Weights of a small class-conditioned image flow-matching model.
Data: trained on small renderings of single solids in any pose, 395000 training examples, 14.9 epochs.
Rows from block 2, named by matrix and row number. Rows with one number belong to one channel. Each number is 50 + 15 x the weight over its row's rms, rounded and kept within 0 to 99. All counts start at 0. After the name is the row's rms in percent of the matrix's.
# convs0: first 3x3 conv (model.mid.0.convs.0.weight, 96x96x3x3), inputs 80-89, a 3x3 kernel for each
# convs1: second 3x3 conv (model.mid.0.convs.1.weight, 96x96x3x3, transposed), outputs 80-89, a 3x3 kernel for each
convs0.28 086:32 59 50 35 40 55 39 61 42 45 43 61 64 29 44 75 40 28 47 33 39 33 29 56 53 58 18 68 63 42 41 59 23 48 26 24 55 40 05 61 79 34 19 84 55 63 65 53 37 69 33 50 69 53 43 28 34 41 70 67 52 63 70 60 52 48 55 48 49 23 60 82 61 39 61 44 50 15 27 51 37 73 65 40 30 54 40 64 62 60
convs1.28 101:71 22 53 30 49 66 22 47 52 48 43 45 31 65 33 62 51 62 38 48 62 55 50 36 47 41 55 40 49 34 73 41 78 45 48 42 53 26 58 79 29 53 46 49 35 36 33 47 55 40 54 44 42 43 54 41 63 52 64 58 41 49 50 44 57 71 72 71 50 48 46 44 75 45 72 72 44 46 66 76 52 42 42 48 56 50 70 33 37 30
convs0.29 094:23 56 80 51 55 21 42 72 52 53 70 35 62 49 54 56 53 57 48 48 46 74 40 40 48 47 67 40 38 27 47 28 14 33 18 39 57 48 33 65 65 62 84 10 39 36 49 35 56 41 64 64 34 57 66 59 79 58 78 80 29 70 50 52 57 56 39 36 39 14 54 41 40 55 61 49 38 48 61 47 52 32 37 36 72 41 56 55 50 37
convs1.29 103:26 55 54 55 40 36 46 51 14 51 56 62 40 65 39 73 39 55 55 56 33 60 34 50 45 71 61 41 46 34 34 59 54 27 54 38 56 62 63 60 56 45 59 39 43 70 63 55 32 35 47 52 39 52 51 34 27 31 44 39 42 31 10 50 49 62 38 52 61 27 39 24 74 49 41 50 59 66 43 78 58 56 48 47 62 61 34 59 40 75
convs0.30 087:38 42 49 64 30 68 61 51 55 49 44 55 49 71 64 39 42 13 23 45 31 18 17 64 59 39 45 33 55 55 37 49 29 35 31 24 23 11 56 77 20 57 78 71 45 69 52 41 36 29 50 57 43 73 31 35 22 62 54 41 54 55 61 59 43 57 45 33 47 24 73 50 48 51 55 56 29 43 64 39 40 55 25 61 71 35 43 39 60 57
convs1.30 104:52 50 50 49 59 35 63 67 72 80 57 52 50 40 56 38 67 61 60 54 67 56 36 47 66 66 33 68 78 42 54 27 40 23 55 77 51 34 34 77 62 36 34 65 57 74 68 30 43 28 48 43 56 41 47 62 48 64 58 64 71 60 52 47 51 75 54 56 43 62 62 53 41 53 40 26 64 11 52 63 65 68 39 44 62 49 47 27 80 40
convs0.31 097:19 52 33 72 51 56 46 67 49 58 61 30 63 25 55 46 60 34 27 53 72 62 32 48 47 25 44 56 47 34 70 08 28 26 26 75 61 25 53 52 20 45 68 71 19 74 68 58 66 54 42 33 54 39 51 53 20 40 90 49 56 48 62 34 18 41 64 51 35 42 61 68 27 74 43 47 64 51 51 29 51 55 27 41 44 42 67 65 64 33
convs1.31 101:28 36 70 52 23 43 60 49 29 49 30 66 24 44 30 33 31 64 29 53 46 35 32 43 39 40 47 45 28 43 57 69 68 55 58 46 47 31 47 50 37 39 54 54 50 60 21 39 48 44 35 34 55 27 61 48 28 35 50 31 54 47 51 36 38 75 36 59 23 51 70 44 34 34 30 69 23 57 73 16 82 74 66 21 52 48 35 60 54 36
convs0.32 090:48 49 15 17 44 30 76 60 35 69 63 41 51 39 64 52 51 70 40 56 44 41 71 33 70 59 45 49 46 64 40 41 38 75 50 46 58 48 53 38 40 33 62 35 50 60 50 57 55 68 66 67 30 43 39 47 78 54 48 50 31 99 40 22 51 57 50 80 66 69 39 34 49 53 38 48 60 16 75 59 41 46 49 60 44 36 37 44 40 46
convs1.32 094:44 69 29 64 83 61 37 65 59 41 49 56 43 49 55 60 36 58 49 51 33 36 42 35 70 16 54 65 55 57 62 75 54 36 46 32 41 46 43 42 55 37 34 28 43 36 52 35 43 48 21 29 49 12 51 32 49 35 49 55 52 58 46 61 51 46 50 16 34 46 54 84 74 62 55 09 68 50 44 54 20 18 44 56 52 50 73 63 55 59
convs0.33 095:64 40 59 53 49 37 47 73 53 56 43 34 41 48 44 48 43 46 28 24 22 44 44 50 24 46 26 58 39 62 48 67 60 42 55 28 51 39 70 64 46 30 46 46 47 75 28 47 31 47 64 61 43 55 82 71 37 83 51 43 62 60 27 77 45 31 52 50 47 71 28 43 70 64 43 54 41 91 68 50 29 30 59 46 62 74 50 36 35 37
convs1.33 110:96 98 59 62 67 51 61 66 67 36 42 58 72 48 37 69 53 38 56 70 55 38 48 50 65 62 54 39 51 43 52 53 59 43 65 65 41 45 44 59 52 44 57 81 37 38 25 37 32 45 51 52 69 37 58 58 28 55 59 52 39 54 51 54 54 48 60 38 47 65 49 71 54 53 49 43 62 40 45 64 32 43 52 85 58 54 62 50 49 56
convs0.34 099:17 46 26 39 52 68 24 45 54 66 69 38 55 54 49 50 65 54 43 57 66 76 57 65 40 25 29 33 71 20 57 58 47 27 44 52 62 47 83 29 31 55 72 54 49 75 17 25 44 58 21 79 82 48 47 67 31 61 57 73 51 27 39 45 64 41 63 87 48 46 57 21 38 53 42 38 55 44 23 42 32 52 47 50 03 46 61 53 25 54
convs1.34 098:32 58 45 38 68 47 75 63 70 77 59 49 23 19 27 34 57 27 18 75 49 67 54 66 51 33 55 48 58 81 61 54 43 23 33 36 58 43 32 51 35 57 47 59 59 41 37 51 87 41 40 52 39 33 47 35 44 38 71 56 52 49 34 71 46 44 42 50 53 47 22 54 37 45 45 65 45 54 21 21 32 32 48 25 57 63 48 61 40 55
convs0.35 106:53 48 57 54 50 46 52 43 57 37 44 47 46 56 44 32 38 63 17 39 31 38 55 36 58 53 43 34 34 64 33 54 61 69 66 61 27 43 57 50 31 42 21 57 66 52 41 50 45 10 50 52 64 61 49 42 35 26 12 34 58 44 73 24 57 48 59 35 41 46 67 62 69 32 66 44 34 45 34 51 41 34 36 50 52 31 40 24 45 52
convs1.35 101:44 57 97 39 30 41 64 36 33 60 70 59 58 59 74 54 48 59 78 50 73 44 22 56 51 69 53 35 39 78 43 85 53 42 56 22 44 31 78 33 63 61 56 47 59 13 44 35 55 73 47 36 40 33 42 59 69 53 56 56 58 51 56 45 40 54 40 56 48 46 47 82 20 26 30 53 86 58 62 75 44 72 74 30 53 14 75 53 52 49
convs0.36 100:41 32 57 48 29 50 51 66 57 52 59 52 51 57 65 58 47 27 19 36 38 41 48 23 48 48 90 37 37 41 39 31 33 45 53 29 81 56 56 48 57 40 60 55 57 73 58 47 49 24 55 49 64 92 46 42 36 61 53 52 61 65 54 34 53 61 51 52 70 43 69 06 29 67 29 48 57 28 64 54 34 79 47 35 49 52 30 43 58 16
convs1.36 101:48 25 32 67 61 55 68 70 46 55 63 43 45 16 66 43 53 47 46 39 76 29 54 46 62 52 64 44 66 54 66 54 58 58 70 85 78 47 54 58 44 33 75 39 47 60 34 40 75 43 51 63 38 69 42 60 59 61 39 18 52 44 34 53 35 62 35 62 69 48 50 50 89 58 64 78 35 60 81 45 24 27 26 84 56 43 77 75 57 57
convs0.37 105:58 71 62 69 43 51 81 41 56 49 41 60 45 54 43 38 44 25 58 51 37 76 45 41 57 40 68 51 50 25 52 33 27 92 59 17 44 24 28 25 58 52 46 66 64 30 64 40 38 16 26 45 56 65 35 51 78 49 73 35 31 52 29 50 45 14 22 43 45 77 32 57 39 52 66 51 67 34 47 46 48 76 47 78 75 32 52 48 53 59
convs1.37 105:79 17 25 39 61 20 50 39 27 54 55 26 52 36 41 40 55 67 48 53 39 36 51 29 55 72 62 35 69 87 39 62 65 60 28 40 71 55 36 70 54 46 62 59 54 57 44 59 65 59 71 35 45 48 40 62 42 25 15 56 35 73 43 34 79 41 54 49 41 66 46 60 61 49 43 50 45 59 46 49 61 51 70 70 67 70 56 37 52 51
convs0.38 085:57 55 24 38 32 21 42 46 37 58 58 65 04 64 60 37 58 54 44 43 78 25 40 52 49 59 59 35 71 70 30 43 30 53 64 21 35 24 41 34 70 53 38 53 31 33 58 55 69 36 69 60 39 65 61 45 39 40 53 39 46 45 47 69 53 65 53 50 58 52 24 58 68 38 62 27 57 56 40 37 58 47 59 46 60 60 50 16 55 44
convs1.38 097:42 44 65 54 47 53 51 39 51 53 23 40 74 33 65 51 57 56 29 50 71 40 48 45 26 63 61 73 26 51 63 54 42 40 44 57 57 47 75 40 44 38 66 70 75 42 65 45 66 67 67 70 75 74 48 60 42 63 55 51 57 52 46 51 60 47 36 38 56 54 54 44 28 55 65 74 55 53 48 61 60 72 33 45 33 46 41 70 41 62
convs0.39 093:57 77 11 56 44 39 58 59 41 45 69 35 51 53 41 47 60 66 58 54 84 47 61 58 45 68 69 60 55 62 52 49 55 53 26 44 66 47 36 50 56 67 24 14 29 49 63 51 80 35 50 66 65 27 49 42 79 39 59 52 38 51 39 67 27 48 45 61 43 51 34 47 44 43 30 52 22 70 37 47 65 19 36 31 33 41 31 64 68 39
convs1.39 100:39 45 33 64 60 29 47 54 59 49 71 41 64 42 32 78 54 53 31 49 44 17 36 32 47 56 35 41 88 86 36 52 27 36 50 40 61 55 58 58 53 49 74 40 69 60 51 72 69 54 33 35 72 55 38 58 49 57 58 31 55 62 49 54 46 43 55 82 58 42 59 49 12 61 74 55 81 85 66 67 71 87 60 66 49 61 67 74 64 76
convs0.40 116:74 49 59 90 43 60 85 33 64 43 48 54 56 47 50 53 71 47 62 46 51 49 34 16 28 24 00 45 55 06 25 33 34 55 67 75 50 47 43 30 52 59 50 29 17 23 58 42 47 58 69 34 03 35 42 31 47 70 51 56 78 57 63 42 45 30 53 33 29 80 58 77 52 39 64 58 48 50 55 67 38 36 47 19 52 64 57 36 36 37
convs1.40 103:43 51 30 53 23 24 50 45 23 63 54 49 60 46 38 61 45 45 42 47 41 71 50 54 41 30 31 52 55 63 70 10 36 45 01 40 51 45 45 43 46 39 51 48 40 57 50 71 58 29 86 63 56 38 41 52 50 38 70 37 38 69 32 45 54 49 40 44 28 68 62 77 73 66 30 46 25 51 75 03 40 44 38 24 31 45 52 35 62 62
convs0.41 107:56 31 36 61 46 42 14 42 56 17 49 23 50 77 48 42 66 49 58 26 41 40 63 22 43 42 40 60 49 71 63 28 67 62 73 74 59 51 42 63 62 55 30 21 45 74 41 23 35 45 53 45 47 55 57 33 39 56 54 28 53 52 74 33 44 20 51 20 54 61 58 38 29 55 11 22 41 24 06 59 00 59 53 54 41 35 55 56 69 61
convs1.41 102:63 41 34 57 55 44 41 78 46 61 38 55 61 51 31 64 46 47 60 65 71 62 37 59 74 51 74 41 39 29 60 47 48 36 62 45 63 65 47 44 51 47 63 47 39 52 56 58 32 58 51 71 36 60 32 63 56 53 69 55 47 47 58 46 54 21 55 44 48 74 35 70 30 30 17 26 25 54 40 38 38 64 58 55 42 79 48 49 56 60
convs0.42 096:70 42 50 68 54 64 59 53 36 41 40 50 56 55 55 46 56 70 58 41 64 59 43 34 23 40 49 49 46 43 52 41 33 57 42 33 40 30 76 57 25 75 44 26 66 07 51 58 19 36 35 27 39 63 42 50 58 57 55 49 42 94 48 71 56 35 59 54 85 41 46 53 71 44 18 47 61 64 76 59 54 46 62 79 51 60 53 39 79 42
convs1.42 095:53 33 57 64 54 61 53 59 36 57 46 20 47 52 66 68 66 55 53 46 59 37 32 60 49 40 40 60 59 51 27 81 36 64 38 32 48 55 51 43 61 32 45 46 50 39 50 60 54 65 65 75 84 90 53 49 58 62 57 36 61 56 51 56 50 43 42 55 51 74 41 41 69 62 49 53 49 63 80 45 42 72 20 76 43 35 75 26 60 87
convs0.43 098:59 14 26 53 35 43 53 62 44 30 67 60 42 48 56 59 30 43 51 37 61 66 55 48 39 68 73 51 22 37 55 12 37 50 10 38 32 65 69 25 34 68 72 54 46 69 63 48 62 81 27 75 76 33 45 43 62 36 40 38 30 50 80 68 43 45 50 48 25 56 64 42 56 21 51 60 04 42 71 10 31 59 38 37 55 45 55 53 41 41
convs1.43 095:60 87 56 27 36 72 34 71 76 35 60 54 48 53 38 47 54 44 20 30 38 52 61 41 44 15 28 48 42 62 35 58 49 39 71 67 38 56 30 21 39 52 36 36 56 43 40 65 17 38 74 41 73 37 46 73 44 61 75 57 51 48 33 59 32 38 59 49 45 48 63 31 19 42 35 67 33 84 35 75 68 53 62 40 50 59 58 52 57 44
convs0.44 109:38 48 46 33 55 23 37 35 44 40 40 26 52 66 55 47 39 31 38 53 55 38 29 18 46 34 43 47 46 39 56 40 67 43 39 38 42 58 55 38 73 58 37 49 55 54 25 51 50 31 58 47 36 58 60 66 61 54 45 59 57 66 43 32 53 60 51 14 41 56 61 70 65 79 33 75 73 42 77 67 66 60 57 35 23 61 25 21 55 44
convs1.44 111:40 49 70 63 58 35 40 60 44 60 64 60 60 46 37 52 45 45 39 63 53 60 29 39 32 53 44 77 68 33 59 55 48 66 51 42 60 45 43 35 28 51 60 68 58 40 53 73 75 38 48 89 16 73 36 41 55 46 49 44 37 44 57 38 34 41 51 49 34 56 64 32 65 41 20 94 80 89 77 45 42 48 30 39 54 48 53 39 30 21
convs0.45 098:72 48 48 44 63 31 32 32 52 43 58 58 50 46 42 48 57 57 48 63 67 39 47 51 37 38 35 30 43 47 51 46 56 50 51 76 86 72 51 59 41 45 35 62 53 54 52 67 32 51 62 73 47 36 51 12 69 57 56 57 57 51 66 12 40 47 67 45 24 58 39 53 45 40 39 57 41 41 35 65 24 62 32 49 52 36 68 78 33 36
convs1.45 101:13 47 39 38 32 35 26 55 42 25 34 35 39 57 38 31 49 35 31 59 55 48 31 55 52 49 48 71 59 32 34 22 62 61 63 45 54 57 44 25 72 45 38 43 39 44 61 49 36 37 30 25 57 82 63 45 70 61 59 39 55 83 36 59 50 83 24 43 54 28 62 39 43 36 38 40 71 60 46 15 50 50 36 19 62 51 17 55 35 11
convs0.46 090:55 51 37 36 20 34 62 52 55 59 47 81 53 36 33 49 80 75 55 52 36 51 46 59 62 61 50 57 55 49 44 54 67 63 48 23 42 54 33 81 56 69 64 30 49 50 58 48 28 58 50 45 76 39 57 61 68 70 38 23 55 45 63 68 43 32 78 34 68 62 60 38 33 77 77 34 50 54 69 55 43 50 69 69 31 51 42 39 75 40
convs1.46 095:28 58 26 29 69 57 42 16 54 59 38 54 53 30 28 41 40 58 59 59 38 51 58 59 53 49 57 78 47 33 30 55 66 53 60 37 62 22 59 54 44 40 58 49 71 56 52 56 68 40 63 57 78 99 41 42 52 70 62 48 56 59 42 60 52 55 47 53 57 32 46 39 94 63 45 52 58 69 69 52 20 69 46 50 82 64 45 40 25 57
convs0.47 094:89 60 35 65 36 41 68 32 39 49 67 48 57 41 41 46 36 39 85 41 61 49 78 52 48 48 79 54 27 55 47 72 56 41 38 42 31 63 23 90 64 42 60 49 43 42 15 47 46 33 51 65 66 38 59 51 46 27 56 24 52 83 61 34 81 65 57 28 54 47 40 40 54 26 30 58 45 34 70 80 29 61 49 52 75 29 45 77 42 41
convs1.47 095:29 81 29 45 46 52 64 65 40 52 36 35 42 55 21 17 29 34 27 31 41 37 60 55 67 56 54 72 56 43 52 52 46 47 72 60 50 46 29 68 48 57 42 20 69 57 56 43 61 74 57 62 93 65 43 40 60 57 42 46 56 48 42 64 31 50 63 55 64 27 52 68 62 31 55 30 36 66 55 37 23 67 52 37 61 53 51 42 47 51
convs0.48 102:56 45 42 41 47 38 50 56 50 52 48 39 54 45 56 69 28 43 57 58 52 51 67 64 71 46 26 59 39 65 53 52 90 47 61 40 60 39 17 44 50 40 51 58 65 59 61 48 39 47 44 72 55 56 63 84 50 45 56 65 39 60 50 50 71 59 56 55 56 57 49 57 61 55 69 59 29 31 43 48 50 24 58 40 22 60 79 24 43 24
convs1.48 098:55 40 52 55 43 65 63 35 73 28 58 17 37 28 50 61 58 47 57 39 00 36 45 42 60 67 45 53 61 71 33 56 83 35 55 69 54 55 52 23 36 51 55 17 62 28 49 84 41 52 73 46 34 20 64 17 65 44 34 59 46 35 36 44 53 13 74 23 36 52 44 65 62 30 46 33 21 35 38 39 60 42 43 58 35 57 50 57 39 57
convs0.49 080:63 47 54 58 51 49 42 61 30 70 64 45 18 45 98 49 47 38 61 68 67 35 41 57 35 51 68 34 42 44 48 63 32 46 43 52 67 42 58 71 68 46 63 14 57 49 22 57 65 74 60 45 26 49 60 36 40 52 48 35 76 54 58 58 42 43 67 59 56 30 65 60 33 50 40 63 67 34 38 33 53 62 46 29 83 31 41 65 40 45
convs1.49 083:29 16 54 48 59 38 37 08 42 36 57 32 26 42 99 46 39 28 56 65 63 66 64 73 28 55 66 57 57 35 46 44 29 59 55 44 49 75 40 39 63 43 53 57 36 64 61 60 47 30 45 64 67 67 34 61 44 45 60 52 45 66 65 56 50 71 40 55 46 71 81 67 42 50 44 40 46 64 56 32 40 70 60 60 59 52 37 63 60 39
convs0.50 092:47 43 65 26 41 70 45 74 59 37 57 88 46 24 36 41 37 61 38 17 28 37 43 67 11 51 55 60 40 37 47 40 31 68 52 34 55 48 46 53 61 50 50 79 48 42 68 57 39 61 50 50 67 69 59 35 73 67 55 60 30 65 46 74 41 63 49 46 55 40 33 61 44 43 50 29 61 71 76 50 85 32 23 56 57 43 33 65 62 49
convs1.50 094:48 55 27 42 69 67 36 89 66 40 34 61 68 58 43 08 31 65 33 55 36 54 49 43 58 13 58 43 47 41 37 51 62 50 55 31 33 37 37 46 36 65 49 62 61 39 45 44 32 53 58 25 51 52 44 57 46 57 38 63 27 54 33 21 71 46 28 49 44 31 55 44 28 67 31 27 54 67 56 46 25 37 13 56 50 62 44 73 33 58
convs0.51 095:38 66 50 68 59 46 26 29 58 74 43 60 84 57 68 29 54 88 61 51 46 44 44 84 22 52 78 52 52 48 49 75 36 61 77 56 52 39 30 52 51 58 42 22 51 47 71 62 63 38 56 53 67 51 64 27 40 34 37 47 21 47 38 30 36 29 32 37 68 48 48 64 51 38 41 54 41 73 34 43 70 16 51 50 42 29 55 44 59 58
convs1.51 100:61 54 47 73 37 32 43 53 64 31 54 53 16 34 20 53 27 46 51 58 60 47 52 47 38 29 67 28 32 39 58 53 55 64 66 36 54 42 57 59 42 51 60 47 67 60 83 38 55 59 40 62 17 31 65 38 38 65 46 56 52 61 45 54 33 78 57 68 45 44 34 69 48 99 52 37 68 23 57 57 49 31 57 38 50 65 62 46 63 58
convs0.52 108:61 36 43 62 49 50 48 29 52 46 71 51 32 39 28 65 25 35 57 68 55 38 37 22 34 27 61 39 65 33 43 56 39 47 60 74 52 37 58 68 40 65 27 49 51 55 13 32 64 71 60 58 46 50 34 41 36 35 14 26 91 79 67 43 33 02 59 58 41 38 45 46 62 45 53 44 66 49 36 45 17 54 37 74 21 12 73 98 44 48
convs1.52 107:54 86 15 50 54 45 81 49 44 73 55 38 73 41 51 74 43 56 53 55 54 58 45 63 49 69 54 36 37 55 44 39 53 48 64 41 48 51 56 73 51 50 42 40 55 55 55 32 39 39 46 63 70 63 32 21 43 62 67 50 36 62 41 34 45 44 47 62 60 49 40 59 75 45 41 54 57 48 28 53 49 27 56 27 29 63 59 29 56 44
convs0.53 145:80 82 13 91 69 52 64 00 60 43 30 54 30 58 45 33 61 57 38 39 31 60 75 70 58 58 70 66 39 63 58 03 64 50 18 33 49 57 36 48 46 61 47 45 48 75 50 56 16 34 57 46 67 50 51 52 28 50 76 52 43 65 38 63 32 45 80 54 43 42 68 28 72 51 19 52 70 57 34 31 59 73 69 35 29 49 68 69 50 39
convs1.53 110:58 67 47 85 72 51 65 60 31 52 51 59 39 38 49 57 52 39 87 58 54 43 68 60 65 73 48 58 48 71 45 42 81 40 51 66 59 69 38 26 59 61 73 59 50 56 44 39 49 48 37 53 59 62 53 45 37 64 50 27 43 35 36 55 57 75 52 28 57 73 54 58 48 37 46 53 44 39 31 33 51 66 62 58 34 64 47 53 44 36
convs0.54 121:49 57 17 00 58 51 03 75 52 40 73 59 41 45 44 60 31 68 11 05 50 37 61 50 44 33 29 43 51 76 92 53 47 53 55 77 54 77 40 36 12 50 30 27 49 20 42 46 59 48 33 65 31 28 49 57 37 69 45 54 31 51 51 66 38 77 35 57 51 00 51 49 48 36 32 22 42 54 81 58 45 48 32 31 86 51 46 14 61 55
convs1.54 117:52 29 37 54 24 70 32 32 34 63 67 51 29 44 51 58 44 43 77 58 59 54 48 55 59 49 62 44 34 49 34 77 53 40 57 42 49 30 58 47 54 38 66 44 57 38 54 53 11 31 25 36 55 70 88 41 45 56 44 23 42 47 39 40 58 90 73 68 59 62 60 64 57 65 60 44 20 41 37 45 23 39 84 99 46 58 52 37 45 58
convs0.55 110:38 49 59 44 46 35 54 50 52 47 58 51 34 23 36 67 41 64 61 69 58 37 28 41 63 20 59 66 53 39 23 33 10 29 27 19 01 50 46 72 57 80 86 64 49 43 57 67 57 29 78 22 23 68 34 52 43 25 05 42 62 33 55 43 34 70 43 18 73 41 32 59 58 37 48 52 26 57 42 59 43 21 41 45 39 35 32 65 43 42
convs1.55 109:54 78 45 60 63 67 37 67 50 46 50 35 45 78 66 57 53 58 26 58 58 56 84 68 41 39 36 21 35 50 23 12 54 68 68 95 55 35 45 41 65 32 25 36 64 56 54 35 34 47 51 28 59 60 47 64 32 53 61 46 37 55 31 06 73 57 76 75 56 46 49 48 38 56 59 53 55 43 28 22 47 61 48 67 60 65 52 44 16 66
convs0.56 102:19 35 48 56 38 63 41 35 33 45 44 54 63 80 67 53 56 38 39 36 60 59 49 42 59 56 47 62 36 38 53 47 26 63 12 42 38 49 50 79 49 52 41 72 51 42 49 70 64 38 48 77 43 74 37 33 54 47 53 76 70 64 22 32 49 54 47 59 54 34 72 45 36 51 62 44 44 63 67 77 76 00 30 22 62 46 26 83 39 32
convs1.56 104:74 51 47 41 99 58 50 59 56 33 68 43 35 36 59 64 38 59 37 44 26 57 56 53 61 47 15 44 40 19 60 17 43 50 59 56 49 46 66 39 40 41 66 49 36 25 63 87 32 37 54 55 52 53 53 48 72 39 57 55 55 50 60 36 40 51 47 40 56 49 59 35 34 73 57 24 62 69 63 51 55 44 63 26 63 41 76 69 53 47
convs0.57 121:38 68 31 51 57 87 58 45 69 38 34 75 72 51 32 56 72 31 45 75 39 52 75 31 56 43 56 46 33 51 45 51 42 48 61 57 67 61 69 87 60 25 69 69 49 29 36 49 41 49 36 52 63 57 84 47 21 39 57 99 55 29 57 82 70 46 59 53 37 48 70 42 53 33 39 41 76 32 49 58 69 52 40 45 70 49 44 69 61 54
convs1.57 113:70 30 36 38 47 11 62 84 79 55 39 45 54 39 52 48 57 76 48 54 62 55 53 52 62 49 28 42 63 54 50 43 50 42 60 51 49 77 44 22 58 49 45 43 46 32 32 53 35 58 62 29 51 20 48 52 65 60 28 65 44 28 69 65 43 63 58 18 46 58 35 57 72 52 26 40 28 27 82 78 37 73 36 59 51 33 79 63 49 70
convs0.58 093:50 46 52 58 53 36 54 56 53 76 60 40 64 44 15 54 66 52 82 88 66 45 67 58 70 53 48 66 45 41 43 43 49 47 40 49 50 39 44 42 30 80 26 15 49 52 47 47 41 57 97 38 51 80 47 47 60 57 61 57 48 47 89 51 61 69 31 63 50 37 43 60 73 52 40 63 68 56 38 57 43 85 50 49 62 69 46 75 49 49
convs1.58 099:47 34 49 42 59 26 61 67 49 54 48 33 48 57 19 73 52 42 38 36 33 37 22 52 47 65 24 33 22 28 52 81 35 51 68 18 59 58 59 47 40 65 66 46 44 58 90 56 08 47 65 46 45 55 42 55 27 43 59 45 37 74 51 51 53 69 54 40 74 39 45 41 62 41 48 33 49 63 63 42 29 50 49 40 66 34 20 56 63 42
convs0.59 093:30 35 70 34 34 77 48 45 59 59 53 42 49 48 73 47 82 66 41 26 37 20 33 36 53 40 55 43 44 47 53 48 36 46 62 46 54 47 75 62 45 48 38 33 39 40 42 33 39 43 41 42 46 88 74 57 79 37 41 75 48 57 36 75 48 75 45 47 60 23 53 31 61 59 47 47 73 89 59 49 85 34 52 50 76 72 56 44 66 53
convs1.59 093:23 54 44 24 65 26 32 70 32 48 40 42 42 46 78 62 52 42 63 50 21 66 43 78 58 55 36 50 32 61 44 71 68 35 46 53 43 41 70 42 36 63 51 50 59 53 46 47 47 56 55 55 42 65 33 76 35 31 36 39 39 52 45 50 50 70 50 59 47 60 49 51 40 59 58 11 30 53 74 38 18 57 43 58 57 41 61 70 44 47
convs0.60 090:46 45 54 24 69 70 56 76 62 75 37 61 60 57 36 69 70 64 59 44 48 44 63 90 65 85 42 71 29 82 38 38 74 35 48 37 38 26 67 50 65 35 26 60 47 55 21 47 70 78 49 70 50 13 46 34 43 50 21 54 54 45 47 58 89 62 53 52 71 57 57 45 40 39 61 57 54 27 55 35 35 76 62 41 42 49 54 40 14 25
convs1.60 093:65 40 57 48 31 48 43 50 83 49 51 36 63 58 50 27 62 41 52 55 38 49 38 31 28 54 58 62 49 36 61 58 58 27 37 48 42 45 84 55 54 53 31 36 55 65 47 68 57 20 60 88 54 55 46 57 74 54 33 70 61 56 40 73 55 57 49 29 62 57 35 49 88 54 43 79 41 40 38 47 62 85 70 44 58 51 59 59 38 44
convs0.61 095:80 66 32 59 58 50 63 62 57 67 60 50 43 47 50 49 24 54 31 46 30 42 52 35 27 44 51 74 42 55 53 71 99 43 46 68 70 62 87 38 58 35 62 55 44 65 20 53 59 19 51 54 47 53 26 61 59 48 23 55 26 52 46 52 32 40 59 31 53 64 62 67 61 46 30 48 56 38 16 32 84 35 33 52 46 54 64 67 42 53
convs1.61 097:66 79 17 48 19 23 71 52 28 51 56 58 47 42 45 60 40 45 70 63 51 58 53 55 52 30 42 61 76 44 52 56 40 38 36 38 48 78 44 46 34 70 24 47 74 51 51 50 31 56 64 48 79 68 81 59 58 61 70 51 22 28 58 29 46 61 23 39 66 36 40 65 35 50 92 48 30 74 67 35 40 54 48 48 39 45 57 42 50 74
convs0.62 102:85 81 30 81 66 52 57 50 59 52 52 25 40 54 50 41 36 32 67 65 47 91 41 37 36 35 34 39 40 66 59 48 66 37 49 90 36 56 19 89 63 43 50 75 15 60 55 59 43 38 31 71 58 75 53 63 60 52 75 53 49 35 50 66 44 50 66 63 70 32 70 35 38 68 59 66 59 25 37 60 53 66 61 53 47 65 77 64 53 19
convs1.62 097:61 26 33 42 37 41 55 52 25 37 67 47 49 41 27 60 52 47 34 19 57 27 64 49 34 58 26 29 80 44 41 32 49 46 53 70 63 52 41 61 49 51 55 47 50 33 49 20 91 49 33 36 64 46 52 70 46 39 58 40 60 41 51 47 07 54 52 52 74 69 59 64 31 43 66 57 58 19 54 37 36 39 42 55 30 43 76 55 40 52
convs0.63 095:36 78 64 57 61 42 47 65 72 33 69 38 00 34 63 44 57 61 38 44 83 44 18 52 35 35 12 83 55 78 57 69 48 57 41 62 38 36 76 95 42 39 64 39 61 63 47 50 46 49 38 42 65 33 49 38 66 29 56 20 69 64 53 52 28 75 67 42 36 75 47 76 45 53 33 46 45 26 36 46 47 47 59 58 65 35 55 50 54 46
convs1.63 095:63 22 77 79 51 32 48 66 39 44 24 42 60 46 99 60 41 59 63 52 51 46 43 33 73 52 73 29 72 51 58 36 62 25 42 38 33 43 29 55 39 23 34 66 65 84 45 79 49 35 93 14 49 58 55 38 43 90 53 83 53 55 46 45 39 35 44 65 39 52 48 36 44 54 57 74 61 51 48 22 39 68 54 61 32 64 28 21 42 44
convs0.64 094:35 42 42 45 44 58 30 44 46 42 32 43 46 50 36 35 47 34 42 34 27 51 39 51 47 78 27 31 33 36 45 68 70 58 70 50 56 55 48 32 33 69 19 47 91 43 77 63 15 33 22 63 64 38 21 20 60 30 13 74 54 54 73 57 46 53 26 68 48 39 70 43 42 45 36 48 69 51 40 68 26 69 76 36 68 58 17 52 52 44
convs1.64 097:53 42 57 44 65 12 65 73 66 39 41 40 43 60 52 45 66 57 42 34 39 56 32 41 34 68 63 26 35 55 51 59 39 97 54 49 32 42 77 45 46 55 59 47 48 39 14 48 46 76 22 44 38 62 40 65 71 42 57 45 53 14 53 29 53 59 69 36 42 67 59 33 46 61 69 46 83 66 80 57 56 55 50 36 41 57 40 27 41 67
convs0.65 087:37 46 25 52 29 55 39 64 71 62 61 44 55 65 55 36 11 31 40 32 65 45 36 37 27 38 87 46 61 54 50 82 50 49 70 39 28 56 60 66 69 55 40 55 39 39 23 47 39 15 23 41 73 27 60 66 46 40 45 17 54 49 68 42 63 44 54 33 68 28 47 56 53 52 49 69 59 48 41 33 53 60 58 70 72 54 52 29 84 44
convs1.65 112:55 50 35 60 51 40 72 60 31 59 66 51 48 37 51 43 42 51 53 60 21 18 36 56 51 46 33 58 63 51 72 14 44 48 15 28 37 65 40 66 49 27 51 42 54 44 46 49 47 78 55 68 60 55 22 26 46 59 72 51 46 19 50 51 44 52 39 51 55 31 52 32 55 76 33 68 60 56 62 72 40 59 50 59 35 22 65 54 62 75